config.yaml
arch: "swin"
norm_position: "pre"
activation: "swiglu"
expert_mlp_ratio: 2
slots_per_expert: 1
shared_expert: true
patch_size: [2, 2]
depths: [2, 4, 2]
widths: [64, 128, 256]
residual_init: "none"
beta1: 0.9
batch_size: 512
Rows from block 5 of a small multi-label image tagger, named by matrix and row number. Rows with one number within an expert belong to one neuron, the router's apart. Each number is 128 + 32 x the weight over its row's rms, rounded and kept within 0 to 255. All counts start at 0. Numbers have three digits each.
Before each expert's rows are labels from the 100 images, of 14848, where the router gives the expert most weight on average: "peak at" is the part of the image that holds the peak. Only what is clearly more common there than usual is listed. The data: rendered rooms with furniture. In brackets: how many of the 100.
# router: slot weights (model.blocks.5.mlp.router.weight, 16x128), inputs 0-127
# gate: expert gate (model.blocks.5.mlp.gate, 16x256x128), inputs 0-127
# up: expert up (model.blocks.5.mlp.up, 16x256x128), inputs 0-127
# down: expert down (model.blocks.5.mlp.down, 16x128x256, transposed), outputs 0-127

# expert 1
peak at: bottom left (40)
router.1:109112146086100118135119151159111112141109139159146139127186119090137189043088192103196170078196117193099152141109127129128113163139072125160153120097137126088121137074069151080162084153134094159104183092095110140132127166083150151087071109137155163097135105119152166172173100096149108140137113085152119166120165167092133140118176053104137148161105115116068167122093106121092114127118
gate.0:141109196116132173103177131093109055134141143102141157129046187179196132163130095108084120088165185121146106128132128146128080132168124160108148148161170108082082190132126158104139125142138134099143178114114123131117082078099063137134109180137148152141116109048074089072119153139161160108131161113147166131082138102148101148130131106098111076093119122095145141090120086202167164142129
up.0:121141162131152091102206111123139080125166171079127130166175111123147129129129179108084139087175141051092161158099098109124065068153115095099165125126132184151146135120142126123131137133093159120141099137124150098130112107126123087131091139120176149092132077088134059012166187113134122146126158168079160137120097164174103084138122161142093152118130153140151141091138091211138136077106
down.0:148136137089139112151161128103141135107090125108121111000121136122154158166141116169140147154110123143090141120168113137147101164133096187105146151132160085126148162128090126135159059104164152114120149136065110108107180065105122122118173201115134183164100154097128125143107083129113120122104143094125113101106089093123081150147167155145115123129192110112157158141044110183094151168120
gate.1:116138146066120085167109170165142174161116134113145094112126133103155167093123151163193190098180125170168173157132215112149107158139104136144110093108134105147129165058087124158208098131143164156090100101098140164122100136090154118102123120170095147154124146068057171182115116135160116122122095089131104162152082129069139126126135058104140121184119092079142118096106175138086136123104
up.1:154058084146119109057131122138169196127076065183096130148119110180124142111129085152121101102087119130098145109119148103154124163114122112143117146180124167166101174146110140164146116140135121039133092141103123069160104199119122130122146135126189103104097190146091164136160131103092132166113111135145082135148080168077190220112137123096115095161129107076136108121092157101169121143090
down.1:099156145104112158180098105106126139133143152101117150057075143108133082163130184112128132185122117129167183130172140097152135165155158181147158118116147082143191118138195180104138129094140109112119112168172119139081128114104106064103132084097129158112163102080092085100150109140116118033138153103126069124149201163136138160129113101118124122085189159137148136158156140095167050146077

# expert 0
peak at: bottom right (35); bottom left (35)
router.0:100105106165150113069123154069081123098106091090112138162071153128112137112098168131138177074148145148130091102170144138107136134159090091119166181153162161158114128085133143083117083164119138167165193081181104131074150213109130122092122114119147184095118080138121095173154097102163132121168177110146131162094064095132148064156106167120172144149099069119093147152124117168153138093086
gate.0:115104151100114142111142131096114092127107099142184101131111145144105139108116101152115131099116110127143129082201112101085206113104122197170155210116119172127030112084168169087178132131103118141185148127089167023089155169119146118142062143087142151182084116182123109140146126132143114092161169128088125111129134129147152111124114159107139097137118073143126173105153150161167159117080
up.0:081146171108071214131099144080092115191091119112159123122130127102086140129120105126145137120157113183135130143110158137075128080150132136185191139136116099058121091155165122120121159136129118097157154146102126065066120105073135104122209142161134124124163125141126123167141111183152185071101131099089149114097134150127139128132136148125182166167118166175136208094087124144086152047141
down.0:171129070072082088131154159185156162129129194139066115092159162098141116106135120111141148131159171137119119102116127170130158146079145103107126126134120137161059114121183170125095090113134091182087133134115159207184125101178104109193129142094166162105102117092119106132138112083156089085163156176079127109135121096147140166157090168117121106119121061118047101108131196114079133118123
gate.1:102145176058146086097094118123104143122134175081205122070135196091094165107125109139145141099109117161142098106177121127121166105087133106147136149191112161173114079069153136139190160083155134157102136177101111137083107134095131098181104101114089129169123091140135199147111191154106163112159148098164133128140162144143175073107112104171102153141200089070125154086128144107109135124154
up.1:149111055185123130129179134117170109093143110195055141183132062141129100113160140103120131168143149073143173122099125127135115176142125152117095134106129115104079160168120129140072088192123116128162112088155156129172132135171106177115138181134170157093084143134133072097155048081118119169141093159107139107113098112118079152176131151067125069090081134178143102145160103167172133146135
down.1:099128126116114146168109092169054143217124109091205113185124122114123164127077156127144139142106095155146144138126188096097108087137155086150129111125137131132201099136081144138145169112129132064119131159072060139065132091095079146144181132139135091164179139131168182141093168142166158119093107088104150150106101137118137094107125057123155179125114150132209162136113155123093115120161

# expert 2
peak at: top right (37); top left (34)
router.2:125158101146176096100138120154133165109132132141065169112170095087125150135110067128129129128173139124109069088055142113124084173126170131199144086112121074129175082167118121178146130162143145190179133161173102060130129143147102133120110115100129115104150138172126069148111099151136165123094116140139121095161130109163177184075149110061071130193094132182145106126100081086081152133104
gate.0:167060161106112135170117090154131102174111115119126079127092081171140078137140120117131075166087129145164190100082101190099114127160139104129093152117137141113114151152057191113141160130119053156157154171106029111106142163120065164153184110130164139133141148173070096126100095141142180115113126104154104191139121197112124177107124125126129155095147107106133170156108119120090168108146
up.0:162060158138146170139166104166168112154140079064149089138092098117170074173148117120082095087061135094174123115126088137104119135130194101120132145150127094116174110163159202120141204181089111178148131163162074101113112123109089079095170122107133102115109101196103109110070123147115162085109119107116116158096152174158131174114110156115122109082109123178162118177105094114117152104112
down.0:099154103109114156074142138168113114102086107115141155016073166183128143133107169182142126047211153097136124135161143105147123158173089166071154134156083132126141131104161092066122133145152118103138115072121148091084150092144138132123086197131177119120120110127125118162178178106094106154150174153155146149060139127132153088133100155174118094129117160115111109091099097150138116121068
gate.1:098167103116170129187152146096083138159107196140139128096134067123100122088146145132165114137115103180107189077102197098104075151138121122122104092093141104137155122161112170139179163166087066205115131169144109131107116177049104085149192111099124142145128151176118073179125151162180106143126085150107138124112192156088136124108156135129146100141088094119174172132109125127098156087096
up.1:136085094167127128148077116150159098089132129123046104146097122141137186146096086104109093108135138088131090075134155171161065140107123091126092123186111142134155110100078168192136169166120107143133128165146070130160102141117107167133153119135165144026095161139080099161156120115199060117136147181105143148127080150135109092131124133126175121194094094164099124098150082090121129133080
down.1:056168129102157168179111069173121167143128151106159134128172108131114120143098179142122121080149119143132105175077097115138123134125140141110156050069136141178109105149082121105148161133162069138133181120170063162102189135118111093190152097171114085085166099138113098120121183137117130152113156108093120166128107161114128132175103123140144155162184196131148140069107118142040110118080

# expert 12
peak at: middle left (32); middle right (26)
router.12:119189193138119168121141092085149078118093151174109136159131119091143119137147107059148076098127211139139127136159088113125085159148076073130106090112121144121106092123124130083160178129138096179174134138142105117120113169112073147168092145166133099054087072108087109176198114072091134175148122122124109150102134167086116116133113079121183118147115132116189158093109111156171170094110
gate.0:130112097089108141178113041124189166156110096116112058142167150087107115172093178156171167110093112184145137144097107133112184152092148164094141115082102118149117148148116129126107041139149121087096134106084157087218154101149157110103141171075167116119144129160157109148087126136113167131107122102116142112118095128081143167125195109096152157081113159173128090098180128162092099163106
up.0:149091136091109128166095165143113032144167157196144149081129104135174144154174065117055103163147157093184148141126146127118118105140106177227157104154143102137115118088164175164111132104136168154106136122142158118110160142062096126092132124146105126101108141061168147133158088158134135073160125105172121070117167103156100109088164104159069124143139095067129126172147111139153162110131
down.0:113103164164135097133122127097131093114156083127172128164103107178181112119168089163122124125132191094127095218167124154149122106150095146151103139135119089132094154149165121123192151134157139118160159090150126101122175124144138187156112117208069142177073076131178123135103071142024162112116099107118149086130115101138148081126144087156152101121126159090173152179088076141162151139159
gate.1:147140080148145143099068132125126138051103109072143111132111193110138102154106173182145124048128111158073123085161102093132116113123146119070116112153150124091222088115132130079107079144126148169184141085119125117085211154144117112132105105116137092103182082124142144189113149078112094155122152122138164123088097124120160112123129103136158215165134170166140118161112118143151092169097
up.1:174085105116140136135116103145128157099157072094112125104089175125170103154097134155112111135104110141036131066159158134111106131142140091151125157203121117069194117102143144132106094113100085096121093078056189110140189105147092158149092138093139106105210113072150158147109137095108124130118172120131146112121165128094137148127189104158150136151085148245109165146134118134118144119126
down.1:162169120146150137114078114158135120127088103089187116133110178127127139134098188165134113091136054124091206095172155092132148079139170173112165158156156155142202126110121118098097115153106174087156106086145104108102107147131179076074151090087156089112165142139136148169147144074139139108099149111135126151116068165113138150063168093129084151112122193154089111121147159093156126128048

# expert 6
peak at: bottom right (41); bottom centre (27)
router.6:102136127098162106136096177176073178128098102125117188086148122162107154125124065172098087068178107137133132128128144168168156123129137200138128151130105159167060118129065121086166097126152054089127132184102162104170157146155143070116125140165193090146119069125135130159104102115113137158138147139107162106105182141140156128071136089167096091135123129073095172097078072131106153134107
gate.0:133082102120112148169115141160101141152100164143171128111079109137152190102118135141155115124103142192188127077155147083155134143070110133157120122188123182132135087171128191150136162115129129145112156164096094151100117133151079139163150065038126106117083159119067092193119119127106188117157167050165119109098126087085112123122129124089139146142115108122169209149120161068146165133127
up.0:127182142155119123116139100099145104120138090164110115145104142130124047160169116112116120179077114095108109179140107144113142102180173124161195136093148085101120114110146083149116104132109136090113118111150140047157132056142166124115167154156128124132178111152158152078125148135156118069097079197091169115176086137127047104107093157178110090031165171127118105162142158148131112149156
down.0:146154181121078129117147130160112099080181101156112153255161132112167126112067139087174148115174146126182115131088136100182091166161131078153131086112060141118080132144127121131138091170116130121061165061148115092172134168138104110118083130162130128094145115187109116125108180103128145136150136105117133091078112131157083139184121134102129110123091108145162136067116137137106069129125
gate.1:153087128165154187138145106095155113148154115131126146132100129145131038180174096129071083167085140114134137134119092105138133122099197125083175188127123105071144118185148099170127159134108149094137103111128107121144142079169106134107139143117103133078141174165092066072117157127051164075105157120127155113162112081146088142107131168135110127087109154182169116124141144180171117036144
up.1:115156113103139055155093147147112158103102164113119086119183124100102211049065178129162182106184107155115133074125177161130116101108085140138091096125121150176136135085121173089118106115121087178135133152141151164118117173100139130150087113114163137145117117121166180179126111122192082202161105164140099123126128157099137138164132116101162126183142111106084156118107112043088134171117
down.1:109105126106148104102159123114140090146126129115104140255122120110172084178138103097110085164101129146107120097122104131151134147093113177104136161141101131116083117152134086119125168117068107137152143128123158142158157115143135131095146140148129141125124161098080151114139172156095137068129140128080147157156149123149146146081140116126121105086146117153116118120220116155131138089119

# expert 8
peak at: middle left (37); middle right (33)
router.8:131094163118127141084152092163124157087171062090128148130092158095164157157104126094142119176131184083170089144193100090129128139148095078128103136142099132086143127154146123134119148170097150116093129108114154116115109135093063190163073100082136078157169060137124179125116147090089158164112124097195068131153162175100196081109143068121137112119092107155127162159090156097149132150177
gate.0:194131153154131110125140115088119100172159163117142159144126097167134124164109054127166099088144111140103179069140129132205055134196211175109107147138175116128151187116146126037118122069104135087153114136157120121190093094132097152104154140167110179139114173106093079127096107155140089065141089157105138137157171100129105110127128163083124100154096130147111155169128147162130114117109
up.0:167169084110108101084115102107097091165146130129116060124093136160131079167161117126120178126111109095155162137135127140207142109159164189118102168086185073107172092107102232041158146095132176161129155110165128097109079117089113106120127098168109154154156118104120131148121163103123155088138069111144118108137163124136109133098152156145117117121111142116144073167126163228107105135145
down.0:079168091193098134159144095109174127123166134155110109057153099123157094154104102177076125175136157089165130161134084155161170119089053168126160087122112074132089122140137132192084131125127150184097115112136162166166155135149146144147100141127125085080131076111134090129120179132121128156129096153158136166127147148074110074108104079141132144097137128145108120067142100132125108254135
gate.1:119151108128166192161102131128125141111111153154111107121129100159116089165187191119089129083124170119121138100111137106093097148098105169144127106107136123125162135163109165093116111079149134081138122067162126047140136130129160074133166129143179137119112104088063164140146139129138195145142119150126153120131096175054106118104212105159124074130148195114101061098185128202069175144110
up.1:122146090126120132059104152191101144154079139144091149102131182135128185114146125141140181145111137123105081174132118130171191063092165138132103142102161144149091089120089137202123171193170127135085125127073128164108085144144106187114080085093083114098125085134160154112143129108142115170068136046113108093120170132181146116131076138136102151143118108168118154122102127049159086126123
down.1:159131148106099173113101098120101187109078175099164159246151098141074121121171170063131149076083133150121155131118120119099157163118152110160129098142131126133148166124161135105120121120086086077154148155229120130134137111153132112135105130125113166059121121174148119096110089134084172093127136092156128143126141097172127136149132158144175096151139134170151138133119106035096098043116

# expert 4
peak at: top right (46); top left (40)
router.4:160110116109097142169134113099160083149162169134067120167183145080169113166140109101151111162085150161145119081044202174133129123136110140164156158160137147081172088209086153138162170120104118107091134109134112135101102110107087146155170104148078172121178149153162114122080178142127169108072144193120168109157182156137089131129102151078142100080064135147143113118119134152084117131133
gate.0:121127161159086140144093118135109121132103125077173151106105072140139153076154090139129201149087147148161109119211127130096129086092192045058089136105121110162148070100166163196119129134099112118082148153119120103113138149107148170119175134133108166160136130205109125120113093156178102116146141081157137088058175108138104091152153131148137170084090094158163137161085143103177139125133
up.0:127144152126110109147112152118110167142083132055137157093135075126089171076179144177116215137102091109157110156184114090107152058115154095057105124131122155213136090108127172130143121095169131144094098153117143118084111166115131103162132153127125127147159100212213162133126190123194082137119128093148110114144135161124101117147122160172119144090136120145138100132100138049162119114128
down.0:131138167175135128102122072115159097136082107160149106066130141121122123129104172140156167148099127136123184130154104122128116141092134065121132137096067154134134133113107122140117068174146133100085092109120135124205100141106160131073178142120146154077116120156145082187102076100135096121062139114147113151125085150100155130057127148090147167171110133126122139104200182144108152251070
gate.1:092109142099117127136106150204157159138143062104109166142138148215116142018095114108136128103113176094151102128110109093150115068198138099111084169188068107145129130116130167127146163101135170124139124135206097113058100177102132131129132117138143147085119122156095139163158105106148112107156057152142139106121093142143152130193114097118122125144127137082050095156127144088148105120089
up.1:171175149106126106117183101087082160141110138162190122143079097096146110183088171113138164161153087113080176139124110126117099139060132127158185117084150157122106125126123056132121112181048095158133136125074133114142148091151120190125133115112118098139121078069166167112127102131177121166137131088097098112086139104170093160044119123100102166116116105133169168165092154144122142114198
down.1:122106129120078143087096119152127161101175124103137186119130119179106135058124088120115121058100102108190113155131117089176139139157113087127095191188069076106085116162154132129132113072181138107156088154163126134086088185126184140136201100143138136105142114146158102152139117092118091076115124165133160097150166158105191139184121080165147126159121142075128057172142162106132100122109

# expert 10
peak at: middle right (32)
router.10:197095137155106166169101182151107070148122115110139138179095157104141173108076190093141081091169135153081163119120153087085065088159123148113166112178081208115122102112090118113104117156104146108151116171126072135111103157087097103133143128112184134095121151102088139150201101076169148157134182097119144172108140153136147128104160114151171125107084178131104182092118122138120098090087
gate.0:065126136156114098126091126102093191161109128063146128145144166131095160109125108154153147152115149114163074172175170136129119157180189124170065179073124156165175159144111086131119070155166165087113161110166128152083091166129098113053120112147150128181101164111123124138093046107172165106153095133071096134145071129119151106098145130074118123133136149063154096138089118144102131118103
up.0:108140143156122122076123131100099206174142134128093120112173124115108190091126113102145154170159108152163086153139143076163121150148182128162047146064107143164146208129130056155160095112226143106097137127162153152126106155102087108134142123134118097093068141092097116099118131096166135136170101118109050132131113141116161098124108159119073166161184116051154137119118132121130096142099
down.0:141137131190158123075090101121145133145072111190135151068146123163103154132202156118132110127120135142064168117154130108087113066106103120082163155157137179170117144138145070093138112139162142062153072109115122128120150099090202137091175135106179108109107157137161122146134117051137120153087131187132207122086105123139122197103161111134094132139120176126102118141119130089171118059098
gate.1:163133163119123103074187081131088143139133122112159147164106134106136160142124114080136166127124176094137112111124196140110132192176131070174170157102116067177163168073119151121091121109098170106169159058125142191121104208116087111069131101116143107163148157135133150149060081134173166130152122095104098156162089109138168111099180120142080074127080124120072131133115111114099118107104
up.1:122146075168148112098107112160110174125151133182133146151117163090086144120110111098143115111196115107106141172132144114153097156107114146152095111087152088125124178081127102183147174139144171144132134122209091149122089162146114125159119101087145157121125144132084143173108050146161123171178123104127159172136117166138132140174128090214146170144183088013108122098073106100102130181139
down.1:176123167162175163085116188112132124089108112148135172070121119187099122101141088174081144112180155128110122050134090118150108102107174119071100121158150165085122148155118109096150122199167136134141132092107134073139161097180187099110157163165150097089061111161147057120090093124130130157127150208096150133092099105167136147111151188138096131139114131147122092157095095088130151123094

# expert 13
peak at: top right (39); top left (37)
router.13:174125088142121135092130132067129109090071136146117091169080144114086095088145133114131165152075101094136042127171113182080173158099174134100135188140106107086121123128182114098066145160097129140166120083161107144121100183166167146119111101102134172102122100167174084145162121077154061091128136167131117134130123127205165121161118196157096170140127071111091117151142135093151114130114
gate.0:126081191045136129121170172135120133158125115145157117093085145089132112100075151099151114169138097126129117131179143105115137141147101106127175086135100131100167201067156085088128154154114132097134122144131139151131127149127108134152126104119139060123181124139107130152158129072119141119173133157140104237188165143087201122055145071074100083125122111167142167081092125109159142096091
up.0:099124154083105085145101143146109078118141163107118081116162113077140153166193138146126141119131101148108126190085077167141148114103126201110190152114134123144122086137104133170130058144110141202092169107111144074127134177135181086148108053135102169098104069119157110098143099151169114088119136122121097049075128166164094081130120138198136130097131159171141132099127084177153135150124
down.0:186178096161180124127132105110131136101100167219077104167157102097098167137209137112093139089114118144038099146087095134119117125088164136132137131136141163081130123145106136174144087108131095159132156115154082088127158147194142141164103127100173183144089136138152116131134042068123088140175119098081155091126100104159058161128147179184156159123136113123122147116157108126130109096124
gate.1:140104075225138168143174160082172128133095061109119123118106085153133131128089205142111089159119130113123072120128075130115136078090171106096181127171163172130113140130145081107133092180137167101171146130133131157108177128135133181168129116117143088101035127177098147133101158088083075166120138166177129150164145143164138147173119138153119145053118137157148147107106160106141087110136
up.1:119152108214077213087188151103097161081096162169115189139094117185090114107084122132214137143106109122118125098123095147137113174094166107105068139131105159115117113126125109110101173155114126098116133136168113176201118105134082135088148168180101133117113135143116102152119130098140130146117158086153143121093160117154128167119130133132100180174116069086153124132124176040110107126189
down.1:133151089108098163122152134095133107148107155153124136199121128210115086188092071152106063098168136107075149085158190138119111082142101177121121144161104167147121125133127099075137152125126080071214126112114074155126142055163149198147109166142120064143083181120099155130139143170069126136127167131123122174087095095149107166129125131167128104144163142136105106132101080118103160139126

# expert 5
peak at: top right (36); top left (35)
router.5:160185096114111102169109120123186126085167149199093151126133046126164112126151110101160105160119150143121160134138095130183107191126145144113110112134079137112133093202124102170076106060149101101150106157149137123182127101172081155135143139110096140143102173164123102135107108076094103103134076166069081107162166105095131084131079139109117136107118103182172100155171132080090063159160
gate.0:084112100185103144134136118138098083179099137110187108104126138116146152112156094162141151134046162152197132114197158120144142106128198094202173153131083154134125114116115111085139119168091103098125115207119142125127142121154143135183121148147094132132112113129127157124132109186120127116122076082116071133082115074098111100166082145064173161136113093128149180145086182144189195116120
up.0:161134148168104151113136148064135119110129190077160089140116166140103030183190113115107162121043163105040129097123123122126114151114186150165108112084145148073109146120177128103108119114083130096147131102159103133183142117136151106125079111177148178152052220144116125144125130178156147126150101138093147111108102101108119172180161167116160109129127143100129137138138163103156095107112
down.0:118136138122145093087159081114109142063130138108130116023112125082103084175095099084131124178104148115100134123135172150139140112079152070126168108158123126156171124113141105101138155142003135117113131169115140148173115099125085158096173094113093165116129129117181139144142114120110147096145122094079081168150148079190145167099069150128153156156110128145151137166226117123098131149149
gate.1:082138104101090156107057132136125114075103122166113195097130146109105117104089127151201133122147101135091165146112132148145070209103094105114087100154085134103168115151056104168153125136185103113088118136133081167112166109183095173130153101167147115146162184157155113152113092065101116116156221092107150131158109118169152118194110126145108097166106087144126106118147135080089120150119
up.1:117160114092091162084091133093115130103109061184135179094129128100119142103060119115213143137156096121101145122131121117127098178070106114124111125172055118127129120135067092172158132130175081129166143152126087185094176101178088220146121101130143090128152138123145097146124153068116111120131203089157132146192069150167177142171096121134083116157131112137117125114142153102098109129149
down.1:104084177106177091139152138134160155152111145138140108037151112104144114129108117133122109184076118159091159096105104103142121080119118079135143088136179106128133150121131150147131153160064137131078128126098117155218087140063121113070194143119093181056148175142162101107145105167134101112126120126119113170133124106134134157077098170131148139114131106204170165156191114148115198162081

# expert 15
peak at: middle right (40); middle left (26)
router.15:139125136129152117118136138163115077106165171152164167144117136084163170093101118051142139094183172145157156082139143098159049115093121116122086118086145150110085163097158083140143134136130121167180176123135148152123145138113114124136097113089142168079089131131074110088164085072118159131194118140121148116086183110136177140153077127161182185155121067089075153072128071133107140065120
gate.0:126107133207146159157139101074164124136135125149157084128129111111157116142150077106144118146128177139158149149166145134176135109192157118197153130138132098148149130140141130118141098093096132116100138143120112023103142107140073166175164150167142156090127136085092098203095092119119167084105129069144116114107154131153101126113157114092096122094049106168181106154091119212128219146115
up.0:169085156110192154082177140086163110155155118152056120159090130142171105107140106094110072139130156089129124139138095101102163098115127141096135096112160090116115144119205116115118119145151135143135132057149186167180104136147102087163140116105120188085135072079132163099200163135094082188119146147097154176144150104115104119101095082159140106087175168126120149067143134127173195107098
down.0:106098115135196113118065168191088143136115156137130133057134141117096100153075163157118133102111103133098158096081182083143073126132132124090155157090174169116175081104029089149091135090124138110146136144089077156137085120120150138151196119118134122079170139135107158155146114131165093155134166138114178143090156098143162142090139143180139142129198074105093189102095114152089144112118
gate.1:129198041151095145089132083192099149179142113121097115166140126131123119072129120104120162091116142147136111107159132101144110140135107178159064115100184162114130119154144127133122175110154100120152102200087110142143136147126165092085077149149194066135117110090086131141088204147169135124142078080134134060153108171066127124119143164091171101172080145135114113107197111146106123142110
up.1:096044157122172065133198149070067084083163129111153113078088139146108110130118099125141101170114100166117122139070088150143145166077124132134188153146104181146100122051138100138110095136133123141097151133152144151109153108126067159187175129155058156142135077181166088158115133136164082115131132169142137213112122085160134089148084129167157115122166141108120135117111103159119137124104
down.1:076123103170135134132127126129125141117114075094109085123113168147077181134122157174117107121115054150086155155158133154132169102195132118122202132104156163177183100110121146091091066160148191106106106138059148069167102154113166137050173125125214102136127141131182138165168126090166087108116129155122092088140066125139144116078150133144088115115096163147131100113113164142151129156098

# expert 9
peak at: top right (42)
router.9:151179140056129122160131094139122112131159118095091110150122133064092085096194160117102221152115118093161159126118159120148106100116134127125084068117149101120174134137110173170135145051106146135113042152158129173146080095166131104095150078136073106161208093148173088064159173109126149139128136163096196137161121087142135140124111139149105105129136134124117098185169151140138107135118
gate.0:092095126094151160145126183191145120152069102108110113136179154101128160059123144184146147055157164117159031172083107099174114111099061080085134109147154094118145125159088121125175123161171134131101137086113084165132123130075129079127085116182117117135149145116120138143160150142106116164130159149128182185079125126123134142193090132147141134129123159134107089093117070083083158151093
up.0:103138194124155136106119154077108160102158100113201134127086123110096103190089079114114105142117103143130180087182125148083110146124168140172166122063136101107125145089139112078147121184095126103126170120147141044111155139084116153080184122118143145089141137116108098146111129185142144060166123122148083116131144084109143176094217081077117091132119149142149166132089166181084147100118
down.0:125112086108138099101149142102149122150114133137154042090100101113158172075103115162181193186101193190142075112145160115147137138128105129169122149089138142123109144136148102208150055123148139124133137106137118202125098113075078134082169135092095141154145144119154160178066130123144146145157112108120120123100114113093154071139069142151166113136112077131183140118103106152114028158124
gate.1:138147045095108093094119157118118108156125141079104083118123147034127155059130177126143171090166161130187134096133159129140114102134108117109150096135180108119157146121082105115136135127141130166118129147157091153079155135056159098109193087112168111085138110181112111152162148157183143116162153101183108150119115156133161087107154129112123131180131085112155148103122102155008184127131
up.1:176117093108108159138129161140159077175151104133104124054112139105158146090161098156114172145130133108143142092179139133127136088138171184165096124152206067099162131160124127143145125086158154068116105089131116170130097083118171122099179096049121122127160124124115101106133131160145152059092134071190129050140143111162153114067155164146075152124151138175149093176115164124165168152129
down.1:175161214118116156167128132105132093137139132156119134170098166182116075182122096178089119114149063091101144148119150116092134100118118154124130142207124082131111124117135125122174157103145157106137070083081177097133105126179224096136105112149130071147112141099125101036124124160097114089125158180164157103105118097122125177136149133142065104131127172117114084173124166136165171151113

# expert 11
peak at: top right (38)
router.11:187182125114145130160167072117161189108171161116106171118163081053157090137139138057095084159130133133096148102163169116112071160127178156138134073116105098103133124184158107134068145150076157139155092115132140063138099122130151137122164118082115118162152124143087092095097097129176135122140113170125079088152166164111081172166183095114107113133104095189112119148148136103095171145181
gate.0:131146145114094086093107113117107129138119146126164088127120121113172154067139054115187154140086160140142148108164133133175121134106075084151089148105096105145167156048123144140134115153071125132100100113124127235100149115183042212134127088124093163148147133110183127159108114122136145122127106125144139156156136114079096068081112134085155108139103069105143183155131146182106174111088
up.0:167108092168169092054151093119131123126110101174071130128109118145085126139155150127146146100114146088075113119111090172096105153093166102092107176174053190129114071161098150139140182102124070185141083135142099149124122140141133121114136104154157158162133162135150140132165144104161052169109137153079107156138140179193126110144115184152134167162119108099123138121147085050085070112179
down.0:058092095151154079122099089175124163132163146126116147165208141089084103142135122147131166158143132123131145157142133104152136141071068114100137143105034186089163155107143096093121142140073071140064108119123134144168098167116147160079169098116089126146142185126120127152144119118113104138087124126117175140191229124114151102146102084126115164127134087130102158103199138099165101138095
gate.1:127096119105083127097091157128108075125093095169100103110067167175135160129128156122197167138062114103168099153132070187175162147127092124089088189162121175142125108064122126178137180128185126102150141140106102185099107117140117173152117150156118112110136148110116194155133159077054105158075128116139128159100077183135138080118082134102162171090155122086128130118095154094116110165113
up.1:150114149132157100142130123194119089142117078162083083117113157149168168111132101150147117121078188129166165125119115204173140166124118084128158176142112192107153095123108139150162177150101119144094156115091115190113110159141063171125148113157100145111134149105150185189158170123078086114030138133132126146119123119128120086078116155087160197118097150075147163085117093127061123120134
down.1:139135075169145085116102076146117087087172135085160099000160166097138087130193121162101104195136126116089198139151157139190087143139106172107121134117118142142161155118135125129128074113106115151065107147124164118141121158144104102143152117128120146187141156096080100127133117162163089116156123105150098092150193088084088116147126125151103112165140089134101145145189124167116083166098

# expert 7
peak at: bottom left (34); bottom centre (30)
router.7:088107130178125071115129152187092154175131170090135141084216074128116166147141121138175170118149107123156150127119148173193104098127077100122151134087123174135112131154089126181158084173117076113067097120080138152131169113179127109142175177174133095161137097055111137112122194135145090178071121160145165075158076136159123087126113176137126101135127108116143154095099121161114121119148
gate.0:148076167167167097191157147157154127138145107123112191124148119155118127189123095125081069117115109050158163076160081126113109142170157121138105143097108098145083124134143164173146183147124184114126049129098130124116156110139102095116117179167217107142120152164123080107108178123057087111118130168134118084187119098171138126117200105103109142109083157120104091147121128120130167170153
up.0:143177092091101142083140093099146098070139168167114103156095140118137097059147158100158177138143135166093102128129146117140139154132127103138136138168052168146135140075183070078114112171098035174150163144145095115132139154142131128184142089132063147065102160084144149182154065090142130194152084113114103181110135157107114118132080138091148110164161109151161156106116132118110091097130
down.0:134141140106123101120141153162138111145146092129118113255137124135176131151140101129089113165136137105147173124166101096150157191137133174146132139121133077132124151112121148122112127132108115131110114106079162118090139147121105133079142169100165108131167109117105124116132149102122114054084118119121139087122115119109126127071163082136122108087128129154132099118154092170140135112136
gate.1:153097140100196120118119136116092160147093167099157138103093162126062147101167149146209125137138144172110142118131143130155101102145164134066109123120159134147162138145096162097134143070117096093109117157130083122109116170106109066153160070101082156129116124119133129134124135131171201145139150072128103127027161166146112234137102151167155107076145136087162160126123147156175092065113
up.1:126143148115107130181104125168074162128102111115146167132110237113114093152171103144123070113103103199167125123121135132122149122085191199153166113084095099143090064143097156126129108088153093116101146144078127102155172164165106065137131102148151115164177103156182211118100119140134153074092131102140109110119137139108090157081144134139110146050130149111095145099139158128175173110146
down.1:174165159116117188136152090109152072116109118111172088165152177143153171124149102137126102160036079124122159135139122079113143177091117145179151172153121101076097143134077153171190149131146189109094102143104159096128121124090121144145172125187123052129139100167190184109111137088124139098076099137120105120155071161075089123093171089109132117114089180122098097123131158144133142167120